From a checkpoint of a small CTC image transcriber.
Model: activation gelu, layers 10, width 512.
Rows from block 7, named by matrix and row number. Rows with one number belong to one neuron. Each number is 128 + 32 x the weight over its row's rms, rounded and kept within 0 to 255. All counts start at 0. Numbers have three digits each. After the name is the row's rms in percent of the matrix's.
# fc1: MLP up (model.blocks.7.mlp.fc1.weight, 1024x512), inputs 448-511
# fc2: MLP down (model.blocks.7.mlp.fc2.weight, 512x1024, transposed), outputs 448-511
fc1.827 078:176146144085156154196066135095133124137059111116119163130172150140189117082148121122125128145168117091105148150139173108121111184076149101179117104137119109167143142128147152108133069061142099
fc2.827 091:131168155156124109113085117140127167083103109122166095118168112095119124151075178138129146115106120191153119128141130084168216133107141183200129123098155092109086178128118225128144172143162178
fc1.828 054:132085103119136112184111094053118127119151081140136092185158085145117136098097177095129125111086127156123150112127118107089121140083143108165131096152087137109150135110133084090135155082093168
fc2.828 052:161159124191138148147100139218123127110116145143147138095084139093092094171126165152109111177151111143155116128112185090096120105188157145151126104118150144119108120090072057113118108126170111
fc1.829 117:128184158127145095096129120095141137089127132155129109143074145152132126204165032090145129117130176104137104144184148120090138134166109104127117149128073113168125131171100098105154123117111176
fc2.829 108:094136110133114173146088165166153128135115156138072112055102152136129082127117120114129150134107104141208118104110161148129137087147121133140103113160125171148089157174120110149170158082140093
fc1.830 115:085158092114113100107173130116147118153075123109137123134127143171095157110212172123188160168142147122172101086200125143087103147113117076105075141139144113131180162119146094145044141088171113
fc2.830 114:139118143129081105159089138131126141084152130099214093138123117167102097120131131155150144064113133178023174105049172155186205156146117170172070147116132103125078124128124105123180151145127179
fc1.831 090:129122085092099107144138081175133179122158140114123129169097158132111155169097101164141069132149173125133065112115099183167114148153088171156178128176206123127086109067158125127149145125135090
fc2.831 085:080169167087128182109156140168146107121120113140089123101149159121144102164147127104083124136148135057139133049098160111108163152102070096141139101139101131137071150171155109163145185132177050
fc1.832 067:078090134135096142108045138086182147182161128124132130098151108118162097167138168131132167128165116114132140121115130163135079158052115129165151146141108093146221146084167129108132171128138126
fc2.832 084:162172090157130126136148122206147181096086136200128130181134079113095120130186117178169160153152115108186108162089154109111107099118139136085178138112158154028072105152145171168122146074110138
fc1.833 102:157134101122122065124186044124166114143126135102146143129109122097138113123066091154125130132098108168088134101134178153135122109136118204111153155121112161114155140131142171120111125153147120
fc2.833 090:135031118160168128100136165093070116130119115146122152162170137120173122063165163154146181133158101121114201114193058094066135159145135102155130201128142158124158210120149105138082093109140089
fc1.834 117:197097085107132127146161143155147137157077102179096179125166131156115108146137125153135101120195100110114073144104074084084067141184106150100117138127114116128096194109116131139137097107135140
fc2.834 116:145141097169130081155136048138114060150189116120132103100150150103150094144045055149132108162107111094137142167119150164142149086096150146159160114111137097134191091129107098189140105144119095
fc1.835 109:138131061080098133110155160138152187190148154093080168119142149159159130157107132138116114099164132072144138138113121157116169134106086165108133107082151100119166087153196138114163110120129082
fc2.835 107:117134127167122094127084186152140120094124107187146104155106123139111122196188115140120118105169129121162115092177195148120126125171088103103119135171189123105100161119140112142089193155093135
fc1.836 114:162145110157114107163130130076185127166125128100120123110107065128125088106189116132117095137152158123096176093098138126149141108083141127109098160068103138086113093146023116159099067094148092
fc2.836 106:116114134153169124145102094167122138153127119146161169179130112126105100087128154105116105131130182136188112082116130169129124163100134157097158124115119168073071108129135250096128145130140157
fc1.837 089:125114122147077106120099150154108165171144177151140157106131162113118102112103169182142120103138131124113109119114142164139187103149106150123089103127062130189117092109119118116128162189143193
fc2.837 105:173129078062148170043142096117103127102181148138167163126129134112149086119133119091125158148133146155156171131095103056138096102129156112110174068104141108129105114132142140148127157114146079
fc1.838 096:125120120116128099119186116095129100141179172112141209145134174142074150100112156121139085104136127156175093137163093096140055112118106121200157100123118146155195114148109124082178067113137093
fc2.838 106:155076162134183129137127127086120158085170098117117124113165150144146175066087130134105079128091133125111128159156142140106134155118130128085165118058138098117132077159152122173144154126156148
fc1.839 099:160152080129113173112125146165195154130113099104131107129178111140074091027147159097108085084112150133171120138169110114123123088098097114140112143127111174141110110141131135118106118083109141
fc2.839 097:148177073060148130115114118138106137141125108112142139200104124121138182137127120139142100163155144134153109121106152108121095166113147143109142107137128131118116108223073152174143106102211160
fc1.840 123:127095153118137111142070130082194106161101199109099156133143183101134122121188142158076138119125138148110154142179147150170135104137167137135160144098197149153153125215173162155131148041139073
fc2.840 111:081108141106070102062112099151132115131170170153169105187161107161189143134103132089141087123104142117188163076111182178122107163093158123133163168172132132140060159119112117121158116082104125
fc1.841 079:120217051133117159157179083116124085125131080195168075134148070135166134121156146101148116135135128129156107090101129137104169134122084162106171147151141089165131158113154114131179170173105104
fc2.841 097:091120180097151107149110124126106148122132144205142120157109100154149145075110109105147135120133121085154134136131082121200207106114071133033154111130091114164136158158172158152176099174149121
fc1.842 101:180119155117124180112158143080114157117131144146120119182137127182096152192147130151132166047080161092140138119175083133171088113186168171156107129079129158159120084096099141110121128113128124
fc2.842 106:122103134174138119100122128081156120084136127070114141174099092164122141113076164145107140185137104113143121100063131078138123118042074119125117110129139059122181145121108147188144126102103108
fc1.843 118:130138156145102147147123050123134113093144149147066130194145141186098118155146154068174170141091120121138114090120140143146122090061096126119148140076164135148136152139167106135107132134115094
fc2.843 110:156142125090106085103120056091099068103130156155110143117129164144138117134104109145048105198111165127171091146168164120144135176151151113184138072124173115103123088143108129106100137109105147
fc1.844 108:131062124071087152142124135121137118090110081146082152141147202121116131168151104139108087155125069180120139130136124147057116141113175060132094130178086123144116123110122046131162129139099118
fc2.844 102:081157101119160160157123159148152115160100133103166125107128108106159160100161099111156152149162081086171114091131143076155090096120176211131133187138157138094122089139152121121111091173119099
fc1.845 083:122105148188171129214168144157161063130142129072169092074105146164084123173078098076081152141084078106134077173166142117124185136089137108167144151159161093162139084156134203080165086065081119
fc2.845 087:159156111058102149161150127131115151162120145108112154101136111097170139079139158126146150137120134105093112143070087108167063158141129157103119080161123139097080123106179070102109134165162116
fc1.846 106:082148182149061097124150138105136107066136160148092146163119102101185115092108159058174127130103156112171139118139160136112098107062142147117085132125118168045104096109153088172149115088077151
fc2.846 101:138154129129114162142113136117133118114079131098137134102110100181107124125060144103118148155075101086164159086118106135115077136144141117111113110162121102103095118080194101115148033158113142
fc1.847 069:134140095162107135199097126144137104140097169157083144096151140102096133117131189101150104143115118189149120114033172133118133135137142081135166167099125168117104107169126120151146094134115153
fc2.847 082:134141206131071142111190133095125148155129099163148187147074101092083164088093086148153068159154179121137190120122140061101065148134181129102136133137101086129175132156157157089093149137133083
fc1.848 078:116111097099149132133111149162154134063126104137127094166133131143075086165169089181183156132121096127122125106135116106125118127136074138146127117178168083096163110079132102104173160046095176
fc2.848 082:094131128161124071115167143107096150132168062109100103077186167103105136123123118114075138118124120135137152125146139151103119155125091111064159106106170139135108127183143158205144170088122174
fc1.849 076:022130088121140123118084142145153140132079137120112163157043106161135079112108125110112124146126128082080145138136162075144157106136129141125124134145142196083129131095177126163108196146157099
fc2.849 087:122124062106142133121142163146108118104108098116175116146144137119156141104126109139154118137127125139195073141075092123158111119105138107098170150138142152123117143114110165190147149147147185
fc1.850 079:110147192159146099173128161088079129103123176133141120109122073081118129152138092109136100100138165112142159198076180192109069081140128068136115131123183198175100164129127117176123139174085110
fc2.850 079:185128123060117168163114145123131136056135170119158109125171173092175115089147119098162112120151083162173095073168142064098120179123118100151116148098135146123165101151136090101102141128134155
fc1.851 089:139124112151094120080178138117118079113143119075160108161123137155162126098117088150173160054126090122092049130130112082120135107116113101107069082065113083150115147137179126169096140136151129
fc2.851 103:116139132141152136194085134096091141144098125129097179090165120129134104095102112172147143139108101092124147106118154195197153082202152086086125064124128159113134116158143062131134140155079141
fc1.852 114:138156115109094084169124130072180128178134180096086078152104110131107109131108106104118120138153187175071125135139104126118137074100140102159082109107167186095138213168122135165151132120132135
fc2.852 114:074125139114149168163143122092120062102134159175159143125114121088158167190161134174171155067126068133165135114120142098117131178181133081130179137086114109144084137170164158143069135101173141
fc1.853 103:128131099190150142123087148105200143111073103106123109116129073186170139148135126127109117150180081083117152089117126145118114086135104125151133150143141127090102094093178173160116171160079132
fc2.853 103:150085132109181129076136113110147177125129168181052128145139154162127112070113163123087197164082139082083168097169152136129117190073106128162130179121094163106119124131086148111136141086133005
fc1.854 089:146141106102126180072118149131146109175107124124114122108164099129091124136124109095149122162142125083078122135154143115153220103135168126124153172135080126111091143163076073106117120139174100
fc2.854 094:113119069133100136147169084135090111086087079148165190153166150148152116188111134104142118152107141147092126113100120146134186135151099169128080119108164149127164105117095163155140125076145139
fc1.855 104:163059118159118138185105092101098112095116140178158126158191100109170077120093101107094122105193125061132101117096184147130144095073132150131179115126084126095118120123151107107140122094145155
fc2.855 110:124103136154112180180089161140172138123174129142120188150099195052097118108125146086153097137157089135153144176143058107100125093112108156127103171111182102163175063113123160161145134120073167
fc1.856 095:131074113112127144185174131140173179102143071126093129167128138139122150150092153111151167147188088102165114121076129102179136181088108120166120170142122174128152147125081100075101147119086163
fc2.856 103:074133127143140094088156121116144136059123093136161146154166065134117123141130130143129121090138137139189095108167077123119140131097116097050148099153095113125155146107164068170118153206176125
fc1.857 077:190097177173159043117092157131130121100126143108157143119139122111125139060087120135175042091078111133096137074121154148109118141117138130104188154136119142140111102198149166105124142154165147
fc2.857 080:141143134140120161156166163121122166101144102162176129141165118072079085159115143152083120104154138058115137191168106129096105156206142147125190054098142152136161213092119119077098116086061192
fc1.858 085:131117114153083158118197114133157118123151109148163102089157123140065070175085175154152136103097116154142027064096157101137188127067112116173100147125180127164092102111194160169105110117082167
fc2.858 084:134131089152158127110163205142099115144157095095169133119148136108151129116106143089074138155140196100102166113145093137154086131143222041089147143133137181102166142145134174095169140109146099
fc1.859 091:164098136087120134155170163104146112151100117081115137082154087130139117120110161197075076120058201114141111135123151098096156158160116100089088139155113088116134099094124144083061108122100142
fc2.859 089:155190097132132183116125115168105157144109120156130125091087147076137074151114133122128166128149148103154095111172138141147114123129137185196103183135130100090140114139159132081165173103099139
fc1.860 075:094166150130197133185174064102168139147166060147104127177132124113136134114168149097133097098164116113186199111173141158138159109150121143099134154079086125096158080133127076118079157115110169
fc2.860 078:153117076130115130137119090137103158063092083144098091084125092096087154155153166117175113170122074142116067166104122122131191118138112097129092083174124165132140148161088119099119117145141142
fc1.861 086:135103127098122117136149104110123145126086160167109118163114125137139182144127135104134138126089119156095124120169148163124082102119105152141058168143110123104072110092143050167145080137143101
fc2.861 093:115144072099116118192129146149161152162191087074177171078078147102113152149150133157151142092140119118102101084135145115063077188144133130096075152086102085116109122167164127116100086136158120
fc1.862 126:112154108143148149115127121103148054129090111154114143175150114178162054129116128120131140120120119133160116107092073100121088177113112057107161125090134088085094146107192158119178056150111117
fc2.862 111:141176170143082124130130122088106158127172102091144142097128139137132171092116149180085134109137149103143201111166089133049184103147147062106116086127092178117167123118101072156119105118141151
fc1.863 106:084083091144111164139088086161121135125125169139158104127150113145129098110149117115131112125123120120142108105138151101159079140114165139128135140117173112111095079094168092154171163126104162
fc2.863 103:163203156097115112153132134096116083126170159140114179135147093069115091147152145040112170184131139173109109136144108116107153064128182124158138121094131143149047109105101084072141094126187205
fc1.864 119:158108130087136081064148157163093168105136128080109098133124095027146126144168183180147188118118164164116154107120145133127100159106131098151139091159152090126111185092124194087119150112109149
fc2.864 104:129144182130123112176182169106126170108141097140172153105174110157133210096044097113175160115130159167108137217141139131088194097065114232123164130090139145148165114127168060135153116138106098
fc1.865 091:172153146076155095127092097162131119101118106121083104154109077091129066133140061127142156148130098133129135100092083192091116113156127145109133146150134173129094128122137140111171204155125156
fc2.865 095:161142121140124166118097142049157148100139174143120167159159139189151191125191169130135201128167110100099117187163165072136174107110135153117152162106133173117097124145156135147168136077157091
fc1.866 095:112146079127143182150119119150110128136123062148143160122125121136087097121136202116091122143133136135112148094153115133148101156122105108151077123102175121082146065123135124147143075122044132
fc2.866 093:105125153153141164068160058132131138163084122161165044084125069129097109161115115095154135077129110126118154156108111062154143121120125137059132128108130147113153152088136118126109157135161079
fc1.867 082:152205106039060156160176093167080105162169126149065120107014139107120092089140131121053195097101148141170113091143075199101099143130156083165120071086102099078094142136088141146113174110117123
fc2.867 090:082118054170137127109098116140190107113134134080180129094142150140066113111173102130117089157167089066110146151141161143110155126116081166088123147079147060137099112146109119095079100137104176
fc1.868 109:109151118072106162121053113099140170198084102145169116144119112147119105135123157122093118164129128135102137175179117098081123124094162125142078136161098131038129154155113117140075125100147100
fc2.868 101:106122116078138149108174164143129153118137158144127131070117162100114134151187150240211065140100108091134061187145119110129140134122111124155155127087125156113131108123102194182120116130123099
fc1.869 117:162113144129177098076121166184100168124187140130081112125103154156067046081171119176096156166154133130144173101118087086099165123085089113113087124161058114147138130117179141077156169155110188
fc2.869 112:102118094168095108112120161090099123127128126169202123171164071132197148059147088127161132123127174156111090137062129143147115098114127172107152102141144176090133125096100128136151081198122110
fc1.870 093:114083231132125085060141151183107137184129118111131106165161141138125061159112160155189182117117073140112128177147106141098167127121112130133121176142133101089170139072125155104122115138095066
fc2.870 088:150157143140115148104156128093161180092113123138121132124158133129169128187147120151090074153094177071167151105153161070127110139126196144116109110048155124092123091119129130120157130033112093
fc1.871 120:075158159130147155053100135080140111080172127126147092161135147129147114137091128053132153065143183196129156145159155171124122099141128163186119054087121130146092142145161146131145102140157113
fc2.871 108:121141206142144130095143165115128120160125161204099136123148089102090139181138091143118128135153119149139139130145173049174110142129094079100197107160133133166123104123156101123122122110192167
fc1.872 094:090110044137099152089127150208143174125104073145077144109146145090153114150136132150163172135170181152168100152196139178107137139086104062140062077152124138090118176134103103160114137105116191
fc2.872 094:163139095130118153180123136050181109112187155048193137093148159123094105164126126155119127123145136141110100096101153103146167149116068157083133126159075120147096131187183130147131133125138107
fc1.873 106:066148117118123201143167142133125100172134140093150100106159141113090124148121146111100153044087142170094088123162127108116084091157112099136076183101149157122112177123123132131160138084121142
fc2.873 109:153139101089149084125127048132129123090139073148179169129098139195167132210107099183128123164114146119097104124120124096102136092122086117165160147148128128133127121117051113057104163133103136
fc1.874 103:138142090122105118081157116063133070118135137104090107118104163137095101132114105150160056135089132119153112171177182099104072162110109129113175158146136100137110089143111124122164123102167146
fc2.874 099:146171164174149143075105172088188135145110168164074110162156044190162168134153117107170161119164168100117151113121062169121117111075121086102117101158129106174129176138130129103145144124125140
fc1.875 112:097113132152095079127119102075159123176097128115122100127110115195113107077095117149082106148137109108102130180032124110173134074140123098091073152125170138118089092108141121073099143158092121
fc2.875 108:140137131160088086162142129091143206087115158123150161114104140097082128156143135122178140133091112165106160107147117166121132195151070151174164090114106155119101134139120134128138086080139094
fc1.876 062:160143156132144074123059112144158127132136138137117191152126133123199142126153063175122113160164142088144173107179138168116145122155073164134160140158140151128172099201163108107070142174119167
fc2.876 069:104171071169125116114144081129103163119100054083091119168158165118152145110097115088117158118097125134128076121130193140058150151149192120175115132158111102153080093128059134116147089231133120
fc1.877 100:131116131134114101166117138144123109139065119122164177196116179157184152174186194149159132083164117126103150153099132146093112114168096111202122108165121181118135114091166100163125143109137122
fc2.877 089:118138115135065210132146147151161142132067156157178095112173130112131137093134136121169085124101147138031134104145137154169091177118091144129133153173140137195117201130147160147181140060158085
fc1.878 073:088097129169064135120131081161141155185104031189112155135119114159126159198167110126196114154141119183140191139102126136097113148196156111166115050143097115181146145099101114099138142088101141
fc2.878 084:083090067114135161162136202137134101100142071130110119132158133152181176123092127154070122127117120116157120088137149116184105133151084156086016087093196154140177161123108115142080151142225120
fc1.879 102:110177141127146097127093161141086136095073112088165103149162127132126098117100073069153188053125110202133155190170159161092166157085171139146100109095120112120116174152135124120163060177114108
fc2.879 101:139136162128194097064151113085125090091159152048088169136103142149185117139132157129061142071129136142104044099125142142109157128153104128148173106168162186130117124116143108093112147051117191
fc1.880 123:131136128092163098139112141144080140160117128132135137162170205096100143118127130138061153118115112144037206142112198095102093096161121176171075166196134144095089099123073077084191121123186114
fc2.880 113:139126103107132134148041122111150113093132094123121127106134077054136098116137118102208108158127135137158090065094115139168118081202112110139104123123104100120146131067155082118008112096172105
fc1.881 114:096157149136109139079120128121114170093138119091119163134113103141121091075136142146171096096073143168076163138144106145177105112094162082105081085147082119134097136107157106108096070162176087
fc2.881 104:091148112117102144154165101126125124118129141075188103080095191156080050201089108174189140135134143105163162134147050116121110174200125134190081099088128066095118162138122085119147127113137135
fc1.882 077:098086149123157112136086099117137152126110142111119092158112135160185102106133111101171106195080116128092114178112155145103119142136153136087174102101204150098111110116145135150127073128163168
fc2.882 078:112065157058138088139139107159185142145146135117147147167120126132178142109140080127096135091128098097170119100153082101139111128062140149128102187145102141143210139092162148157107159126130118
fc1.883 093:110177086131118103078088148128127106137183144118158123143122125192103118171138109116110079088088169079186117187137175141078118121180101158091082128128140118103112123151102146148139119141139117
fc2.883 108:117123219198144152158138186148121169060172180130121114141143136096118079164114146094092171160175113155120133114160100098170123147127116125119150172072115125097138154114127070187155119114122124
fc1.884 118:161095122104148089134189133085110089127070137152118127167137100086089044158081133123078154184119157133142082128111149169108115131116156175128168157128138176093141113129191168085093101101077136
fc2.884 120:122174108152156034154118142087124127163179129185120147111171123138080110119146063146171115131075198108167135123130130105126124085155169096114114121114099122179098120146187144128096084179118079
fc1.885 102:133182116125137099062064169147114130108125130122112101066148149182137099119170151205079148137022112119164127121100126178164125132130207164127105105127133148135142149120140186152134174150156110
fc2.885 099:099106120101126124170196086074124096118079122183195132105094139153079147031110150112149178162091077091152115146060136096107135055118151114098098111136093118104106117120105135123163131123123112
fc1.886 089:169209134123095132153107125095092137149092126162162158095130099102145100093167156187108148124104151088163137177182162118117137123138154188174123084102144145118135116141051134209153149140150100
fc2.886 099:115155133127117066132185136128099113100133122135118170105107121179137173141198154141129119138131152124113156122093094073098072196135141112076143146097154159120160156139134139114131079150066103
fc1.887 101:138148174087102098139129124127164077082088137127175153133141156197146140134058172120160136116171129119119211122152208081097119092122118104180069143102165101135118115070126136112181104131078121
fc2.887 113:108126103149118094134077184054138164215139127168124181108187117082146119156182104128112183161066106144095120152150077175119115101182155174108105131196144121068127111085162146134097108143132121
fc1.888 063:173109164108131146099134127126083064112124076154071136056125208109068133167171154111121135145137129161121151108135131112093128140101138112150164110166179115151131096187193107123138104129067178
fc2.888 066:155137142106158125165146112170185162122150125110139065147098117127133081114138098136115132162105192104172108142075082157174163117180095105056110138146161124108184154141141094153147119173196157
fc1.889 120:080114064113155124100079111153149145117075048135081104103163179095145088132126084118109081206149099143085131172152119164111125114140136101126140176169136121124115142150133050149081108149130099
fc2.889 113:097116125076142109117103152075109116121164142101124105179112143120134132153142100143187160132104142126168171105102152064142159114092149117109111121117113127097163144126193156112112104119114110
fc1.890 096:097100162153114100151185157147144066178108095133127118130187125187095142076107132144118159178110166116056163202132137149150074135211071100155094148124119092171168100151179134163124170167125143
fc2.890 096:125104130188093100092116122038094164134095151097099059170122159143115157157066100122147120115129069171180141176161169135130163110089140148124165113118134116137148179109155200155128170032119117
fc1.891 102:133190121119097094092114136108109142091135148151075121169125082059140087111075123115142150165161166112131086149144129097125177146098172117076168170078120109097099161178159067119134124140125186
fc2.891 104:147129134069187146187136096097144144117131114151112109111083107152144091146142118141138079154124137131068177114159186124146139166121129110189087104140169118176141114088085192159140165122156104
fc1.892 064:122145140072164058104087141120117139150099139108160099145129180151140120108160151158100121124081162108083154144164165111117075186062158090136103126155145101119102104169189139136129107093105096
fc2.892 079:150116179134098125167145127150092137136152119131130060182115115104085097173096123168137184164135154130129143172130164196163151087119109123156101094118116140124097126155129138179130196176132107
fc1.893 098:108127177142105121146141146159029098084057137136171116148154141130099174113112080135145133103083124132113085156096150100157097163151072157113140137142112143145146106130157145135198126111113084
fc2.893 097:118169116085200081192134156095096073117151135158058142146081150098121108088152126151162188087182115149093170094140112122080114112164166134161115065137149165122116115125103117159114107156126189
fc1.894 101:160172142148133110006081128172178171056108096112130178139104132102133109145186162113141117118114113123158124081132136128117106156130120110092143138109147087100170096148056118136132152072066081
fc2.894 099:143149154104168077083084135106177101165089106130147129177161145057108141118174153147170115158082121134109070135149136128108173101124115155147150144163166163096107110154177147172152137155127112
fc1.895 096:159138122139101117128158099077055150167090159125073064126092077154099079196107098132174122148076141154097091131189168096152117120072136120143137104150117150107131148107162114114153077104138076
fc2.895 104:118095146145143162155127134179231093144110129167132081128109093145096115124125232140091152141093101143152168142172172126111116124157183040143088199087165085138181092162150088135147149182119111
fc1.896 092:092163191161138165180099083125079161123118119095104136125192140158124136147123117085115179138148161118154171090158201150129165113166172163084159085136137157079120124076186067117139148135106110
fc2.896 091:158160138151084114157142103175148161107101089126109103158113103146125061089185135186147073124115156139155143106116085101157096162168112071133136132129130095160121146151130138175148101059093102
fc1.897 102:107140068142156103132156104127143112114126144154107166108136123120105139130170066175138122099098105122149110156113136174125142145082166154160125066187190162103158198129149110142132154120077138
fc2.897 105:161139129150113120101102133094130077081156069182188149092159163097176104097123086136096157106072166073071100120119166122106151145169065123118131136135114073154079076064149175114084107172144115
fc1.898 108:179128156188189078058082170117123125151098199114138095094166170162112135137085115172179105132123160170066154124106165118102123126102170112114138132204149116149088148137068100164118094111132112
fc2.898 109:118099119132118143052123147157125133061108128100141090161119198093084115143134137120099115117082155168116116079074170130126151107153122133094173161159102169146173148116194150145139142150113180
fc1.899 113:116058146154160159126143171103125098141117147119111126120113166186122095152087199166174166085124136093157115057126146116111104141138155071145106127132127112066069175146114096095167145155065123
fc2.899 101:098209132145027108097128143219115199101171137133092138128099117146080133180076117181155115147147103134142154112133112109127136105141118174132086022142150179184120120113140100180166175101143118
fc1.900 116:159093166074106095173123111133091143159122127128118090097092054135144094115118108131111119169137087109149127141153100104113150136125143149188129042164104141150188143159157134135092179178115177
fc2.900 112:092185153129111160065162100143169123109116155085108127107166094113119127196101144144142168059103116125152169142107070093129095080087130122101152167091155113137163097116127167082132123072153104
fc1.901 097:121162135076088147102118077144175122056113128142089120097077063105116124135176149148115052172086110113126194118085060108097145164160093170134127101095075090124099215150133193089105126114148191
fc2.901 099:148124093181093123156149166149102105119131117153095174140139141141125127114126154166175181080159144181064093120061154153111161156131159113102142164141154118103143108147126147151080130159117135
fc1.902 103:068191120116145090172177131122121113131092073125116144162092142117136102120104128148182146160146128123121114134181087059126108114168097090125096165054125127115128122147159099108181088111135179
fc2.902 103:128140119136145193072105077091111121129116141118118136128180080164103071152119160112181072099140090150100129143116094102122123117084157149091176117179115154169121130142110163135064142149127140
fc1.903 084:108114065160108102103189167109086153179116110148145028114077030116177091079181137076149115167081139126140119101183130106125180125145116098110136186093163126109140130123173118175104082095127164
fc2.903 084:177126172118109132096149117187091125118170158125033119108139168133152136122146100141143095079079108148123079094140228116154137145111132092129138146127079203146132143115083151132166161094100085
fc1.904 068:128110155073106172088188199134136110124113188178109119084104125163076108093148146159112158064147162152124139144110128139069070131156108077224113106126183106117212137096102170085148146129114115
fc2.904 075:080152173122125112117115114164120137063141126074130151170100104107097093117120139115085137113111097153112117141111156136170142161117093175255129133143118134089059153152142092167098184122176152
fc1.905 115:125104114151089127170127118144162116090145064134112110105158120117107126085115212034111188146202154161101116119076136155133099101179047171130141152137182130128090109140123059145119122114075091
fc2.905 100:123097062090144150098172180074103113133141111146145154140134211117136138147134157095103134191173129094115098096158120066134097190105207087127075127094088154163115137108098075120106144124098178
fc1.906 118:183118143132078149166137120118112123163110137128187109137115167141194143046129130148131125113086099126176138201145116125094076171125137163144154177119086124105095113110179082078139144129139100
fc2.906 112:108198159124116109156150156101088175122086158099180055170161132160147124112067120084072128125142140141146115086140170162129152105175137115102089111096163123129124143131091129168152151171107141
fc1.907 096:147137146099124121124122152158118129162076104142187102164169120162180119090148124143158075169155132100177089132124176131059145142137110070094130158136153096107098089105122160140094131171164121
fc2.907 103:138086157118142101122134126086120119088152123162072176133092110096094103094117173142144134161139157213124175071158122091149130067066107139091131111133148109133117149183140104101192147101161134
fc1.908 106:118132147148143116164098158155138174083116130138168146161087142071117085146099129099086096139164145105108172089128158121151157098142154084121110153131140145078133089137153087111138118108066107
fc2.908 099:105074183160137110081063115155105134146089059083122157093077135095099184138121176130179117085156163176143126080161119141088149210160125143184133142110150133100124105190098155113099124153103125
fc1.909 076:130088097119144169145218172121140105171134155135088127118091125180041130108156128145130121142183145110110051116143132145102145191202145138096146183070106164145105170095128162128077136158089149
fc2.909 083:121117127126164150126126152136087106096121170137143098056114090134119111163080193094131155133174134144140105124152142093135133063101118181077150111113143108169109085096131150080133136136121148
fc1.910 116:134180113168148140153136084128137170142102116131088043096102157141153100126096095157183069154135099140128095098119097110147136107142109169103200208071125091149150105154094125136154132171093153
fc2.910 107:134132128088135129107163137085150083100114132150091190162129182141151101085107144176073059136136154088113089144134143093114136114035102119109083082170183083152093123105141156099071089128156149
fc1.911 106:162181122178149132196098163148155166117163121092102106064133201110095174160180154101141128134116105084099103139123153133148146150134158144094086096200161093136117099151142159182157126090139151
fc2.911 112:106087139136169178156110137111135139121120130150113118169135148173149091123113068114178078111127152097125075098102112164111042077118129130138122159115120129136150078118111119111133160132101147
fc1.912 111:141092159154143122068192140158142141076142115152117129126148152190125113089129088136126141112173171159110110142115137120156117029080138085173107128136091199082134108176059106094126134107102166
fc2.912 102:085072115148098131181166084145168169160096080090172160075143125164119103140140118131149137112094075123168176121180146162084123177148147113139122136122133101192159179153079085157184075128121128
fc1.913 065:186130177142099122112104109138148134111099096162131130156161149121106107142147130134100119123164077073180173109049113158100085160121098125145149156128146134172101111170091159085126102185151111
fc2.913 069:140193138162166131117120218171182081150114107127103135118102160123167188142138196121135201137135105120115158119157141123107109174125164101124170114077126152074165091130170142142149140117103144
fc1.914 080:136061139089118124084095120107166146135141112083137135170127152145091126047128163149126151197068143167153144096127193117135139156114078148086105118061121158103131113134166121136169126145156119
fc2.914 092:103170129136153115137109131129095163162117132186108129073159124091065091157068150141125098142100158141137140094185048111151104152215112149175106147146140122134097112097151134142078088058109158
fc1.915 092:128170145102123108176131121105133158115110123081088164139160115131138117159146136105160118065114093122081132141135093161106100129142112084098130092173139127111145089187177150055073119131106141
fc2.915 105:069157118132162142049218161169093131119142117178162150140107103111055100129099148150137124096157166129135123156081165119203104130091102128144103122092134160120061133120108093196121152113132130
fc1.916 108:091135112137107088104133143171117150180137186168064116141177187128146142097108160140190122126108086153128133154091157079131135129219115032143122148138101144090116152121158148146135131106142089
fc2.916 108:161121100105118158156129129063139132134144147128100130101144061151089127127176106156121087084091140123121113107136100124105113145102103111091190165147197126124164101153135171081178137137110160
fc1.917 102:122134125144170130144105180031081089102126145116194044104105124180080157168144172110114166166135113140115120207145124185142147134104141121150133082162160127070157131204139138045156103115157105
fc2.917 096:134191124104123064077165115124146140136134160110162135179111130132132102124178164162094112149134080129157085161147086108102140136074089105054137140147103163186097058040146190124084189090149156
fc1.918 120:117126134106165138053111115066096138100164156094156145146083141142113137120141168167156129098123184160107091103159145106081144143094194185120165080110106142114186145147074134132169134091174130
fc2.918 115:137159114064119097136127157122076159127113152150116144079118067185149137164142135189122177146146144147118168117115051144169139139098146129100143175111101132229168067132161179105125136076110124
fc1.919 123:120186127113120117102184164134049160169063104122051111093086147111083098168123082134159099199096195149122127090169123068112167125134122111151159107132146118148168170087126121134119102160144159
fc2.919 111:152145147101102113121095099137062149088131112168055126113139131089115106147156147084095126114104114102117144193138127129067105094162127127087103111144139147116146144160149124190092109108079144
fc1.920 090:182144157138180101144139108147071142134157146139080145090133073122147122127114119150159164139083126171106140095076179146118087148111145032184103193171132117137143073136129138165134100135134104
fc2.920 095:071097111104097114139143146140110194104119154141131071096115123131164107084122116140156140138112105099109157087100093120130129091187104143142175104096094140087170160151129054106131069127117154
fc1.921 062:144085079166146147148090134121140122168077085122142120178143103132131108160097067178102114183146055108184165129141112133113121071170038143157092166095114093117090115131140181128112075170117114
fc2.921 074:120192157110125066099096084119082103104177069117140151110140159175103141137108097107111049161107186130093090082123139148121127090122202070094174082116167138128091192066123160152135102139215095
fc1.922 087:096117109155129194099114163064140140123133162059111106133109096126117094129200108105152068068180156138104145144057122104115100158176143149141162141167123173096159129123175106082100145176141123
fc2.922 095:167106123090163147107184130123078103174108188181173152121100161107095145130120114144112127148130135142163143129116119149161110097117104105109096068127132130148053154078107104179134100086074084
fc1.923 067:082148122116103079130082173086113166180213074132127090104083166147173129109110111126114131099129078137056115134111171147100118132206131122117122024111116055191112127151076146084151155134115151
fc2.923 076:177121136134125181123100130162093140075137132104094129123128095041189159120131106140098125148117155191104146094169159154127074126050155134182124109120117125135096147145101133161109175143071116
fc1.924 103:119199169122094116204135149181116100147106176097147126175104140095101097139179108117135160080079154118083105081048148084151095150110053156145112145129123069070142092212129114121126126149113098
fc2.924 090:125117104151094085127072137181115111107096111104155121132138125137163141057119138117139108140085109131008120208097143167162146168188143162135127159095140139132130178132090088128101165141158117